Weights of a small multi-label image tagger.
Training: 18900 steps, batches of 64.
Data: trained on procedural textures in two colours, tilted and lit, 6.2 epochs.
Rows from block 6 of a small multi-label image tagger, named by matrix and row number. Rows with one number within an expert belong to one neuron, the router's apart. Each number is 200 + 30 x the weight over its row's rms, rounded and kept within 0 to 999. All counts start at 0. After the name is the row's rms in percent of the matrix's.
Before each expert's rows are labels from the 100 images, of 14976, where the router gives the expert most weight on average: "strongest on" is what is common among them. Only what is clearly more common there than usual is listed. The data: procedural textures in two colours, tilted and lit.
# router: slot weights (model.blocks.6.mlp.router.weight, 8x192, trained with AdamW), inputs 0-191
# up: expert up (model.blocks.6.mlp.up, 4x384x192), inputs 0-191
# down: expert down (model.blocks.6.mlp.down, 4x192x384, transposed), outputs 0-191

# expert 3
strongest on: mosaic; cloudy
router.6,092,232,213,184,226,220,200,170,199,189,161,192,169,231,161,166,240,225,180,197,214,188,192,219,226,188,212,174,259,212,180,198,213,181,257,240,182,209,240,188,190,203,185,202,202,191,151,228,200,209,158,164,204,201,152,196,185,231,220,195,202,233,220,185,228,157,145,205,165,185,157,125,166,160,254,209,210,169,210,181,152,235,167,254,154,217,232,153,206,201,196,277,213,234,243,195,164,162,183,176,201,183,174,219,207,171,155,181,226,208,224,215,219,237,202,189,208,195,168,227,204,225,186,201,213,217,119,220,192,171,228,189,291,231,203,206,205,248,230,248,171,154,165,154,221,199,178,209,224,245,221,152,222,213,216,169,202,149,238,174,200,239,183,230,194,276,155,226,151,180,217,236,225,206,174,237,185,175,191,214,231,155,232,221,220,150,148,188,182,222,162,184,220
router.7,116,154,204,168,243,219,161,259,227,195,157,197,174,217,156,235,257,176,183,193,188,206,154,159,177,236,203,195,176,241,147,200,175,202,187,215,148,163,235,208,189,232,194,237,185,181,177,229,157,152,226,193,205,196,182,231,196,218,185,197,203,209,184,212,223,207,198,148,193,207,188,160,224,210,190,223,145,217,186,213,200,143,153,192,161,226,190,243,245,156,191,207,192,168,207,274,169,209,148,179,232,168,206,200,257,196,181,154,197,181,212,214,180,167,189,168,160,231,235,184,134,182,229,151,180,244,188,177,201,196,264,191,149,177,217,204,239,226,202,228,215,206,223,194,215,173,188,190,173,208,142,193,208,227,146,176,212,236,210,210,240,154,180,207,268,235,191,220,225,198,273,258,215,244,204,226,201,257,235,258,179,178,188,158,238,169,238,201,238,196,196,203,187
up.0,094,157,201,194,219,245,193,213,139,177,185,249,262,183,228,202,212,178,193,174,211,186,266,116,177,188,221,210,241,220,193,221,233,210,216,174,185,191,199,180,243,186,184,209,175,216,205,257,205,196,179,264,194,204,178,192,162,273,235,209,223,211,185,244,253,192,177,201,140,251,199,151,278,200,226,192,152,183,158,203,237,219,196,239,211,154,201,211,185,144,160,217,167,228,200,162,239,135,212,196,219,226,230,186,195,221,217,190,202,213,186,166,177,227,203,191,163,218,185,223,205,190,201,200,205,185,191,164,181,216,216,241,128,167,161,184,198,155,189,185,226,255,159,189,246,259,211,185,209,228,222,212,199,203,168,165,95,171,234,179,165,208,206,192,193,192,153,174,206,175,231,174,227,159,184,183,215,164,184,202,197,193,220,222,186,254,210,218,200,250,180,218,209
down.0,086,251,205,223,205,180,186,199,217,173,216,187,182,147,210,205,176,183,228,172,219,183,146,195,198,195,248,170,248,214,198,190,182,177,145,239,236,208,195,227,180,228,232,171,178,200,219,166,174,217,182,160,214,233,227,162,223,150,210,226,133,163,219,171,169,197,245,238,175,193,158,277,205,191,192,204,220,249,235,216,221,220,199,230,153,246,188,155,190,223,203,190,141,186,182,242,190,194,213,258,108,181,199,246,239,163,205,222,166,160,202,178,223,173,183,267,168,190,241,187,200,184,188,219,288,210,234,198,256,204,184,178,196,199,204,224,180,201,236,258,188,185,184,216,169,143,195,219,211,173,203,200,232,219,238,217,252,184,196,209,210,213,225,163,182,220,262,179,210,205,213,194,186,218,207,210,191,244,250,142,160,171,200,191,221,154,196,144,192,186,174,143,205
up.1,104,238,223,214,150,171,150,171,191,208,251,205,230,201,229,217,186,239,225,219,236,193,232,216,220,131,157,176,214,207,219,235,136,212,193,240,219,185,156,235,195,185,123,249,194,200,175,195,199,201,182,184,175,204,169,170,165,228,172,248,158,189,199,216,185,225,207,154,175,203,164,150,199,157,162,146,171,175,230,172,212,225,183,209,202,164,206,215,172,224,186,165,191,263,207,224,241,216,187,150,170,201,185,185,223,188,185,242,204,186,241,162,217,195,188,219,216,272,239,167,215,169,166,239,206,174,210,199,231,276,178,202,175,215,214,223,220,255,188,186,231,225,237,211,191,227,154,181,245,239,158,186,221,197,240,267,129,159,220,164,203,220,196,224,171,157,162,184,199,204,220,244,217,233,213,233,229,227,262,206,171,199,188,192,182,163,219,216,194,140,206,210,192
down.1,107,195,195,216,137,226,202,191,198,130,164,224,241,220,153,213,154,183,183,164,177,214,158,191,198,266,183,242,212,184,229,202,210,187,224,156,248,230,239,191,184,225,216,233,198,174,176,221,197,211,234,192,185,199,230,247,169,218,235,197,186,166,217,234,129,192,204,172,263,162,155,245,231,196,239,194,191,232,214,188,166,236,202,193,183,172,239,171,177,174,205,229,220,198,246,233,207,232,175,162,136,196,153,181,233,239,192,233,169,161,210,172,235,238,160,204,262,186,147,240,230,233,233,247,220,193,200,213,215,172,186,192,232,209,191,249,201,184,223,219,162,206,232,207,156,259,223,201,141,157,247,171,178,189,186,186,172,216,197,195,219,207,243,233,205,217,238,185,226,229,141,177,197,202,168,217,182,195,231,200,194,199,109,189,203,206,158,204,184,183,197,131,204
up.2,105,180,161,191,211,250,192,203,169,211,218,234,215,177,223,194,236,229,173,200,195,237,221,191,211,228,175,206,196,151,204,208,222,225,242,207,179,201,190,128,248,267,163,143,231,228,244,204,198,186,157,171,176,212,158,199,219,173,237,223,221,258,113,161,145,168,208,207,245,208,249,179,166,149,157,162,202,187,155,203,211,186,216,200,181,201,214,209,189,230,188,253,162,252,194,224,199,244,239,227,226,189,173,182,228,178,241,215,173,247,183,228,220,171,188,197,154,208,213,245,203,210,170,172,167,168,216,200,223,212,131,133,233,240,186,155,193,257,175,209,188,196,185,213,196,179,208,191,163,200,218,212,185,192,173,199,206,211,161,173,217,225,218,200,223,183,185,144,234,184,144,224,192,229,171,236,186,270,221,162,277,171,239,188,221,197,231,243,209,219,183,209,185
down.2,100,227,208,208,230,166,215,239,183,228,193,185,159,208,205,223,135,187,139,268,214,181,213,161,200,208,223,159,191,177,190,186,229,188,224,250,217,195,227,230,146,149,217,282,211,198,221,213,231,236,222,156,229,188,222,242,197,154,198,199,195,215,206,229,237,194,217,196,207,163,202,202,205,219,221,194,217,174,190,259,204,181,171,209,221,217,162,200,267,215,191,156,157,194,220,162,196,191,243,175,259,255,263,173,246,181,195,148,192,175,189,156,165,222,185,165,244,247,219,179,224,224,166,209,163,218,208,232,190,234,219,167,187,178,185,205,252,184,155,144,211,198,163,144,201,201,237,219,207,206,219,188,176,158,174,202,165,220,147,266,207,243,219,251,237,177,201,221,165,173,159,165,225,166,182,157,193,238,240,207,178,204,139,204,175,188,216,192,145,190,198,212,194

# expert 0
strongest on: striped
router.0,094,199,234,179,209,221,215,169,211,153,187,161,186,203,192,227,145,200,184,203,215,214,164,195,206,216,254,162,133,190,208,131,213,198,158,219,151,158,257,196,173,237,218,213,245,206,216,204,211,154,255,181,156,175,218,223,155,137,134,154,228,190,214,221,224,173,167,214,190,165,230,202,208,231,235,179,245,208,260,243,267,211,213,206,215,208,197,231,234,199,181,182,217,147,241,219,234,175,191,203,202,179,212,167,237,228,116,186,177,183,199,186,233,196,199,289,191,183,184,191,235,195,151,204,197,231,228,251,191,167,217,190,260,195,205,204,146,218,187,234,182,229,211,192,258,172,183,222,204,225,204,254,189,181,218,201,207,236,165,246,193,167,221,179,233,214,251,206,177,178,203,164,151,202,196,190,206,194,204,180,205,164,186,239,204,225,177,197,237,160,201,216,263
router.1,102,213,214,190,230,206,204,229,246,169,176,193,228,190,201,206,182,196,222,193,191,275,158,169,220,183,221,195,173,178,153,169,236,205,138,245,232,222,193,200,206,249,164,222,229,203,246,184,172,177,265,186,228,251,240,172,168,160,142,199,197,212,240,196,211,234,172,189,278,129,225,204,198,174,217,254,249,241,203,215,232,210,218,158,243,216,158,204,195,159,152,216,162,170,241,221,230,207,207,190,140,180,210,164,193,213,152,186,182,200,158,205,257,158,195,254,168,174,173,174,199,193,157,172,196,196,235,225,180,215,204,185,232,229,220,207,190,222,211,247,213,194,206,169,221,186,234,235,140,265,189,216,155,150,178,185,199,277,153,199,179,194,174,182,188,191,209,205,251,218,152,195,144,201,191,174,159,184,201,194,169,179,219,192,238,189,191,204,230,216,237,199,210
up.0,119,225,197,250,233,216,122,205,206,265,158,160,201,220,217,189,228,172,240,239,191,168,226,244,181,189,222,191,213,202,210,244,163,202,209,169,211,235,167,200,208,134,238,202,211,248,190,235,212,178,198,151,246,210,146,203,184,195,229,184,251,212,266,192,232,229,174,181,182,201,258,205,156,231,230,203,136,233,235,157,188,199,168,234,151,198,173,157,207,171,242,192,141,210,244,237,187,183,204,232,218,219,209,190,235,149,189,182,217,151,178,212,162,245,208,180,191,204,182,198,165,173,216,218,275,183,228,229,178,208,228,150,196,199,191,196,147,196,197,201,189,206,194,185,157,237,212,200,185,210,220,235,208,224,203,212,173,152,212,147,162,229,235,189,223,187,211,249,174,155,165,196,223,248,187,193,197,131,196,192,203,152,187,269,211,178,200,246,178,161,197,206,174
down.0,104,201,222,211,176,245,234,211,179,158,196,224,196,186,241,178,180,202,183,228,218,257,180,175,217,231,159,168,196,235,181,210,225,192,213,237,205,160,249,188,166,254,198,196,199,180,169,176,237,259,168,222,153,192,226,178,165,227,141,243,193,159,116,207,161,197,221,184,174,148,177,186,222,163,139,209,254,134,223,191,228,201,173,208,217,162,182,200,178,183,198,216,222,216,242,192,153,144,276,205,215,210,213,182,189,203,186,218,184,175,199,242,233,190,201,249,200,213,218,122,192,213,191,197,131,195,200,197,236,197,176,254,195,226,260,215,236,188,202,160,225,226,174,187,198,196,193,185,198,171,231,208,202,223,154,200,256,261,212,197,225,208,198,232,141,163,179,174,216,178,197,220,224,150,214,208,200,274,237,219,210,237,180,187,174,249,160,188,192,213,248,182,205
up.1,104,169,189,198,174,218,179,184,178,181,180,219,163,177,148,236,217,168,182,232,187,199,221,222,223,153,220,196,200,208,219,250,154,185,223,208,182,252,175,240,164,241,200,207,185,175,224,237,164,158,175,172,177,187,223,225,181,128,195,193,228,202,247,172,223,199,264,169,180,195,193,214,189,138,235,179,162,217,135,168,285,251,230,160,230,230,182,190,205,164,197,201,259,158,215,148,176,251,168,219,202,198,214,210,212,226,177,170,158,236,203,194,162,168,174,196,263,218,170,214,193,217,217,211,215,195,184,196,214,267,171,214,206,209,185,204,204,208,184,200,183,173,211,200,193,205,223,255,149,194,196,216,173,175,209,176,173,244,136,177,221,181,278,140,194,171,169,169,217,232,178,178,232,197,216,189,212,204,259,251,202,209,209,220,229,158,259,251,220,191,219,256,211
down.1,109,173,243,140,210,228,171,200,222,192,208,162,214,183,247,199,159,222,221,187,211,188,146,141,231,144,227,195,277,267,179,169,165,196,207,140,208,173,185,193,255,199,183,177,206,207,206,195,237,221,200,176,250,216,176,191,163,228,153,243,210,173,221,182,224,255,185,244,209,205,195,158,173,174,154,282,195,150,212,244,169,212,242,242,161,215,197,203,203,235,206,192,189,220,185,209,174,154,227,192,190,162,163,205,231,212,215,197,211,154,189,174,205,185,213,271,202,208,179,244,193,153,192,195,141,219,212,211,230,159,253,173,255,206,210,219,135,203,208,179,232,251,218,227,217,187,216,208,152,168,200,204,217,184,189,216,185,187,219,198,237,197,250,203,198,234,190,143,174,257,131,223,145,209,231,189,240,177,212,204,192,213,201,170,224,187,168,205,165,188,189,228,180
up.2,104,157,219,165,239,173,192,248,132,181,220,210,187,185,204,206,188,201,202,175,215,188,217,177,213,254,150,170,244,231,227,206,219,218,228,235,245,195,227,188,223,219,191,199,204,230,175,240,173,168,253,235,213,201,120,255,224,181,209,177,195,138,200,185,212,215,167,148,185,202,199,158,227,225,167,189,239,208,189,190,191,259,157,153,157,186,234,249,161,179,208,228,216,224,224,168,207,127,183,128,192,224,190,168,227,198,138,185,161,191,183,220,158,240,194,198,112,217,245,147,150,232,224,174,170,233,233,205,195,166,213,220,190,232,200,199,273,192,199,197,228,244,221,216,189,163,179,170,214,182,184,256,199,215,205,202,201,206,206,214,232,199,239,243,181,205,201,216,207,208,182,161,262,180,181,196,229,237,181,213,228,171,187,190,251,217,235,192,229,201,185,167,236
down.2,091,237,173,219,207,189,230,154,231,190,191,181,238,238,184,215,223,237,154,258,165,258,267,221,193,138,228,216,183,178,174,228,134,197,179,155,211,219,214,172,163,200,189,237,200,220,208,197,217,224,202,185,214,132,278,190,155,238,155,223,203,218,162,208,169,206,220,213,166,199,217,244,171,166,202,182,185,177,216,217,188,114,223,206,226,196,196,154,195,174,195,210,200,178,203,181,198,242,185,259,262,195,243,214,166,221,219,152,221,220,219,247,244,132,234,184,189,205,164,227,203,217,210,206,183,191,178,237,164,197,200,204,177,166,216,155,184,201,213,217,190,249,199,184,173,198,183,222,169,245,209,168,186,164,193,220,274,166,193,162,266,180,199,206,221,253,194,179,204,194,195,189,186,219,213,216,141,216,225,145,157,230,184,233,196,173,188,197,183,231,162,244,151

# expert 2
strongest on: wavy
router.4,103,232,175,226,249,220,230,234,225,176,209,190,142,185,157,248,184,203,182,179,262,179,217,265,157,210,198,237,235,146,200,226,216,168,256,185,184,226,276,199,211,211,200,275,220,164,178,203,198,196,168,209,192,217,227,243,166,190,203,194,168,225,199,247,274,236,200,217,187,189,174,163,225,221,211,220,204,164,261,202,192,182,194,172,198,202,164,228,219,203,157,235,246,220,185,162,189,232,201,183,222,217,246,156,226,172,201,248,249,170,187,225,172,194,195,163,180,188,218,180,161,230,153,206,227,209,193,195,212,155,247,174,238,159,186,196,255,234,153,201,198,238,265,204,182,167,254,178,191,238,191,214,217,176,186,213,214,209,201,170,188,198,182,254,219,197,241,138,200,181,215,209,190,250,207,227,212,205,143,240,257,131,199,205,192,180,185,233,173,227,199,181,185
router.5,096,219,178,290,215,191,207,249,213,145,175,218,203,187,219,195,211,182,225,187,195,178,206,227,197,208,214,201,191,157,241,200,195,198,211,154,182,201,280,233,250,234,199,233,211,204,214,185,211,197,181,208,193,243,185,145,186,142,139,142,147,237,154,208,199,187,211,185,168,221,240,226,189,204,230,203,207,162,215,255,234,216,205,188,170,223,189,182,169,238,189,217,198,258,213,196,221,265,254,209,166,166,208,243,177,170,153,249,183,188,230,239,145,205,157,165,163,215,177,142,215,213,153,223,204,259,231,171,204,159,154,192,195,175,192,201,218,191,216,190,254,262,219,174,224,219,234,187,224,171,163,177,197,207,184,251,249,238,199,219,187,158,169,197,211,189,298,185,197,136,161,174,215,201,195,173,215,199,211,236,228,208,187,182,231,196,220,181,210,191,189,204,198
up.0,101,188,232,242,213,176,195,210,171,200,208,217,176,192,204,208,175,167,196,218,246,229,227,169,126,165,200,161,189,191,157,153,198,239,204,274,195,233,251,182,188,170,193,196,262,226,224,240,238,168,203,205,205,225,203,191,245,165,176,231,220,230,225,200,225,137,180,184,191,220,255,152,231,176,179,173,197,191,215,189,183,176,210,159,257,231,226,174,230,212,216,184,139,172,234,178,184,220,155,160,192,172,197,244,216,192,201,203,219,204,230,166,172,169,229,210,115,170,208,228,184,208,203,252,214,254,197,199,227,206,178,167,170,192,167,211,155,191,167,224,245,190,232,247,171,279,192,237,209,212,185,203,189,180,185,186,208,198,165,248,187,172,147,174,152,223,162,229,172,201,226,241,170,219,186,221,161,226,208,154,220,218,261,157,155,237,175,190,216,158,239,169,179
down.0,105,251,171,195,200,187,218,199,228,235,192,143,170,197,189,238,187,181,190,187,187,177,209,198,247,214,161,223,214,266,192,218,216,177,209,162,184,220,182,181,188,169,219,179,243,238,234,169,217,242,183,142,201,241,223,141,180,233,280,228,244,243,240,200,199,213,213,221,182,220,135,198,220,202,227,236,198,198,163,180,217,248,123,155,186,178,204,170,234,181,179,128,245,267,204,185,193,274,246,183,220,220,215,191,178,109,176,226,206,220,176,239,198,242,173,189,232,194,210,176,198,194,180,190,182,201,134,191,220,230,212,204,200,182,262,179,227,193,274,163,203,162,145,197,218,198,167,181,198,179,200,179,218,174,193,209,207,167,251,189,188,223,212,213,190,189,205,153,230,177,197,194,203,158,247,175,199,189,196,192,184,224,191,248,225,131,199,193,231,209,169,197,208
up.1,106,172,129,182,193,191,205,183,192,205,251,167,188,150,252,233,207,173,214,163,182,146,197,215,180,204,194,212,147,187,158,212,266,234,153,249,184,210,171,170,201,168,224,189,198,248,209,181,234,170,214,230,206,213,153,182,152,191,212,222,228,190,193,245,237,171,171,218,227,199,194,225,188,248,196,166,157,219,225,190,201,228,193,173,202,184,197,177,202,138,212,213,168,102,181,186,222,234,170,227,193,241,166,150,178,185,198,180,230,231,145,251,234,165,180,232,189,220,240,229,201,214,195,169,165,199,209,207,183,195,210,189,224,236,211,283,161,213,239,210,137,263,201,219,237,187,203,192,228,156,230,198,167,182,189,193,186,158,210,242,186,203,226,220,167,178,223,213,198,202,162,214,190,181,213,199,245,196,278,166,278,234,185,245,184,201,171,239,198,223,194,205,169
down.1,109,205,180,204,186,187,229,167,196,170,192,230,225,237,193,226,189,222,193,205,170,265,236,213,180,196,213,171,212,186,191,156,201,200,131,129,243,175,194,163,179,168,225,177,232,187,155,212,199,185,166,190,253,185,218,230,179,191,175,180,233,196,197,187,206,210,238,165,190,228,190,223,203,238,146,175,224,234,183,218,170,208,210,197,244,191,187,184,217,208,202,109,214,211,294,223,195,198,178,222,209,204,177,189,208,191,193,198,251,205,264,219,165,234,141,187,187,188,109,176,217,154,173,172,246,212,191,159,251,224,222,164,188,190,166,238,190,224,186,227,147,208,199,200,233,225,197,207,192,228,202,163,258,209,193,212,221,159,187,155,223,247,215,234,243,183,155,221,216,182,180,149,252,193,258,186,226,230,131,231,200,219,237,228,228,219,236,185,178,218,211,153,163
up.2,109,202,157,184,184,163,180,199,222,164,202,190,221,217,179,215,181,221,215,222,224,136,185,187,155,188,198,162,159,140,181,192,200,210,171,241,218,224,185,217,163,186,264,192,271,223,201,243,296,200,237,228,180,193,174,203,165,231,195,222,229,166,203,201,129,177,187,183,167,202,210,171,214,205,216,192,189,229,234,222,254,240,194,205,202,196,164,168,221,191,200,205,186,211,231,173,187,172,178,213,227,224,166,196,206,172,192,229,212,230,185,167,193,189,198,245,191,162,190,261,247,219,162,272,185,238,165,236,149,203,153,137,185,230,262,251,200,204,179,174,208,189,219,252,216,253,190,165,228,217,266,186,177,164,240,220,178,193,161,214,222,201,182,204,220,175,188,188,121,182,261,192,223,197,195,162,187,181,188,207,209,151,264,222,213,233,211,217,224,159,207,153,201
down.2,115,163,173,221,219,216,207,184,176,193,142,184,192,244,238,174,229,181,146,219,203,194,216,167,250,219,193,192,192,253,222,286,236,158,226,175,180,227,189,240,244,153,203,192,214,172,208,204,185,187,188,157,173,192,285,192,193,240,213,234,193,162,190,198,205,241,201,247,122,252,212,211,202,199,265,215,199,192,171,213,226,217,169,206,219,152,206,204,237,200,188,173,184,202,142,155,166,238,172,218,201,251,164,186,211,148,206,202,249,179,205,243,185,153,191,153,159,215,213,178,212,177,208,187,228,201,201,222,206,186,187,235,263,262,178,142,213,220,226,175,232,152,200,176,170,200,176,242,221,206,198,191,202,242,136,190,158,223,213,229,181,232,191,223,186,145,213,184,226,204,159,178,178,178,170,198,245,227,209,254,207,237,202,204,212,213,231,217,142,166,161,183,209

# expert 1
strongest on: woven; crosshatched; furry
router.2,102,222,192,204,214,272,190,214,181,194,166,194,193,223,162,205,180,214,214,224,205,207,174,158,256,283,200,175,156,199,213,145,201,176,191,162,209,216,240,201,184,230,199,258,262,195,194,194,121,131,204,250,251,250,194,232,171,237,248,233,191,231,225,226,234,240,188,204,147,195,215,225,197,221,242,224,206,169,251,222,190,174,199,181,184,222,244,211,222,158,212,192,173,211,237,197,171,174,194,191,201,203,224,249,237,207,169,242,192,155,182,170,206,203,217,203,150,191,194,186,221,218,215,202,189,236,202,189,182,155,203,195,204,209,181,166,168,197,196,215,168,152,254,174,220,160,166,206,186,234,165,218,168,167,181,267,201,222,164,172,115,197,132,207,200,210,232,238,249,118,204,190,199,183,207,188,201,147,201,189,194,190,223,160,237,174,234,201,234,186,187,230,206
router.3,094,195,196,168,230,244,229,259,184,166,207,127,183,213,210,180,233,243,172,259,194,192,157,222,232,287,199,167,168,197,180,242,234,188,213,215,180,221,189,153,157,240,215,241,262,169,179,231,177,177,260,206,241,170,195,225,188,226,244,197,168,214,237,240,189,231,195,213,198,211,213,186,188,202,241,237,224,214,179,203,201,200,175,150,190,207,223,231,264,191,213,226,162,191,254,228,243,190,183,235,239,189,229,217,234,199,208,180,219,178,204,207,166,187,170,226,194,194,216,160,207,153,203,233,191,222,147,180,200,203,186,180,126,223,177,191,217,159,221,218,171,168,232,177,206,154,178,202,251,225,182,190,196,140,215,222,224,254,194,206,158,186,143,194,189,169,277,231,258,210,174,175,170,183,229,204,197,229,195,213,185,226,156,233,205,230,246,179,196,141,172,212,173
up.0,081,165,185,196,212,197,199,198,202,168,205,183,226,176,166,193,235,145,188,177,195,226,206,123,161,254,132,236,209,179,218,216,156,243,225,239,243,196,192,166,220,217,197,208,217,158,189,214,239,152,186,163,200,145,216,210,188,197,228,162,231,201,201,209,188,160,223,206,165,182,222,228,218,201,177,200,216,263,265,187,214,141,252,238,257,258,265,221,203,189,208,215,263,224,173,216,178,212,190,231,204,179,195,128,206,239,176,214,167,244,173,241,168,183,180,193,192,229,228,176,188,237,160,211,209,205,201,227,191,217,154,164,217,147,267,244,224,266,205,138,175,211,212,188,197,187,210,203,179,218,203,170,212,257,177,173,188,211,243,175,203,158,215,182,185,172,161,257,182,241,182,245,149,204,198,234,199,230,205,149,180,194,205,177,213,172,234,172,216,217,185,218,199
down.0,086,217,216,252,222,170,197,191,172,208,210,220,214,177,197,204,195,248,178,192,186,227,153,235,149,177,213,122,232,165,135,207,188,173,186,198,153,196,159,207,250,179,145,177,154,189,213,199,250,192,240,163,158,217,174,237,220,167,224,235,181,207,219,212,245,234,192,194,186,184,180,184,210,175,154,236,190,192,137,229,189,223,168,191,172,196,151,221,158,201,212,165,204,168,188,219,248,210,180,173,188,170,168,274,135,174,152,179,197,214,181,158,276,178,229,186,158,220,188,250,201,157,265,193,191,180,149,190,208,221,231,197,183,219,178,232,211,227,265,241,216,263,118,187,215,204,218,201,238,182,186,207,253,189,203,208,163,211,226,238,239,200,217,221,217,194,232,209,242,192,217,208,246,241,219,200,179,170,211,226,207,193,232,234,179,153,190,209,194,177,220,193,188
up.1,096,147,176,190,161,219,253,207,272,168,215,178,202,210,224,206,182,198,178,209,190,229,169,199,225,159,234,165,240,252,231,167,171,223,166,199,194,214,197,195,175,219,227,200,217,194,214,209,197,171,161,233,154,230,206,173,211,210,205,194,205,177,211,226,136,180,221,257,177,213,206,209,211,209,250,165,223,232,172,236,201,170,184,218,265,194,189,236,172,219,213,225,204,170,175,220,190,197,215,158,212,202,169,181,211,178,171,194,136,208,214,158,214,143,215,228,193,148,177,273,202,209,166,157,213,127,246,191,166,252,169,170,173,209,178,255,206,244,208,198,150,209,215,211,267,193,245,215,203,195,188,216,197,187,174,212,202,178,188,249,218,244,232,206,145,208,206,190,154,216,197,185,187,274,216,210,253,185,231,174,276,225,176,129,203,124,189,178,177,178,205,182,185
down.1,085,207,211,242,223,200,158,174,155,239,167,159,207,195,173,139,253,195,194,222,202,168,198,246,164,137,155,185,189,176,194,177,196,112,253,202,199,215,214,205,262,201,172,198,204,188,193,217,168,224,239,186,189,173,196,230,217,202,183,264,238,200,177,155,250,188,178,191,201,186,198,208,145,149,208,126,162,253,193,178,216,127,230,223,163,176,173,230,193,204,210,190,203,226,186,225,217,111,271,218,210,206,201,231,199,209,210,144,230,181,219,191,190,192,218,199,173,196,215,209,204,198,192,211,199,178,253,177,215,192,153,222,205,224,210,211,164,220,216,213,258,189,212,163,220,190,205,220,184,217,289,210,261,226,230,215,211,191,237,134,199,201,208,194,220,181,219,206,235,252,237,190,198,201,225,185,221,165,237,220,146,218,188,183,171,206,239,180,187,234,149,191,242
up.2,090,208,180,239,149,234,249,266,140,227,227,243,190,174,221,201,202,218,209,206,182,213,228,147,129,243,209,210,213,169,207,178,183,192,249,218,162,188,196,179,230,190,228,199,227,232,193,189,212,197,160,203,185,225,187,164,158,209,253,180,146,235,142,213,184,131,189,172,193,179,181,187,191,214,181,174,217,202,210,136,184,209,224,202,256,195,235,222,250,238,233,182,142,232,233,134,229,198,197,185,193,176,210,245,219,142,188,187,201,207,181,236,227,191,193,206,230,219,203,167,167,194,167,214,223,211,213,226,173,233,201,208,198,284,198,247,217,240,194,98,161,186,173,166,189,205,186,158,179,143,160,226,261,185,218,184,193,176,219,153,237,200,174,197,188,205,203,181,165,209,228,236,234,192,169,183,195,200,214,224,177,243,205,227,226,170,196,266,187,224,185,218,210
down.2,110,256,207,198,215,162,235,149,198,208,133,219,224,179,229,242,214,158,188,158,151,246,190,168,135,211,212,220,205,210,225,224,226,186,208,246,196,221,175,169,176,170,163,249,225,206,202,185,200,195,183,119,153,269,177,267,271,204,203,255,232,172,214,202,195,238,207,165,204,161,242,227,206,210,180,157,194,220,197,255,194,155,231,215,204,217,226,199,187,207,196,174,247,217,173,243,198,188,209,154,233,169,220,177,205,214,237,170,180,212,213,198,196,168,189,216,202,174,183,200,219,166,193,149,167,235,226,160,210,183,235,201,193,108,225,216,158,218,229,180,217,257,241,170,223,171,206,254,178,218,224,242,186,231,179,190,176,153,174,197,177,168,194,211,184,267,214,177,219,142,174,195,202,217,207,185,212,169,174,149,209,185,215,216,198,186,197,214,178,143,244,228,215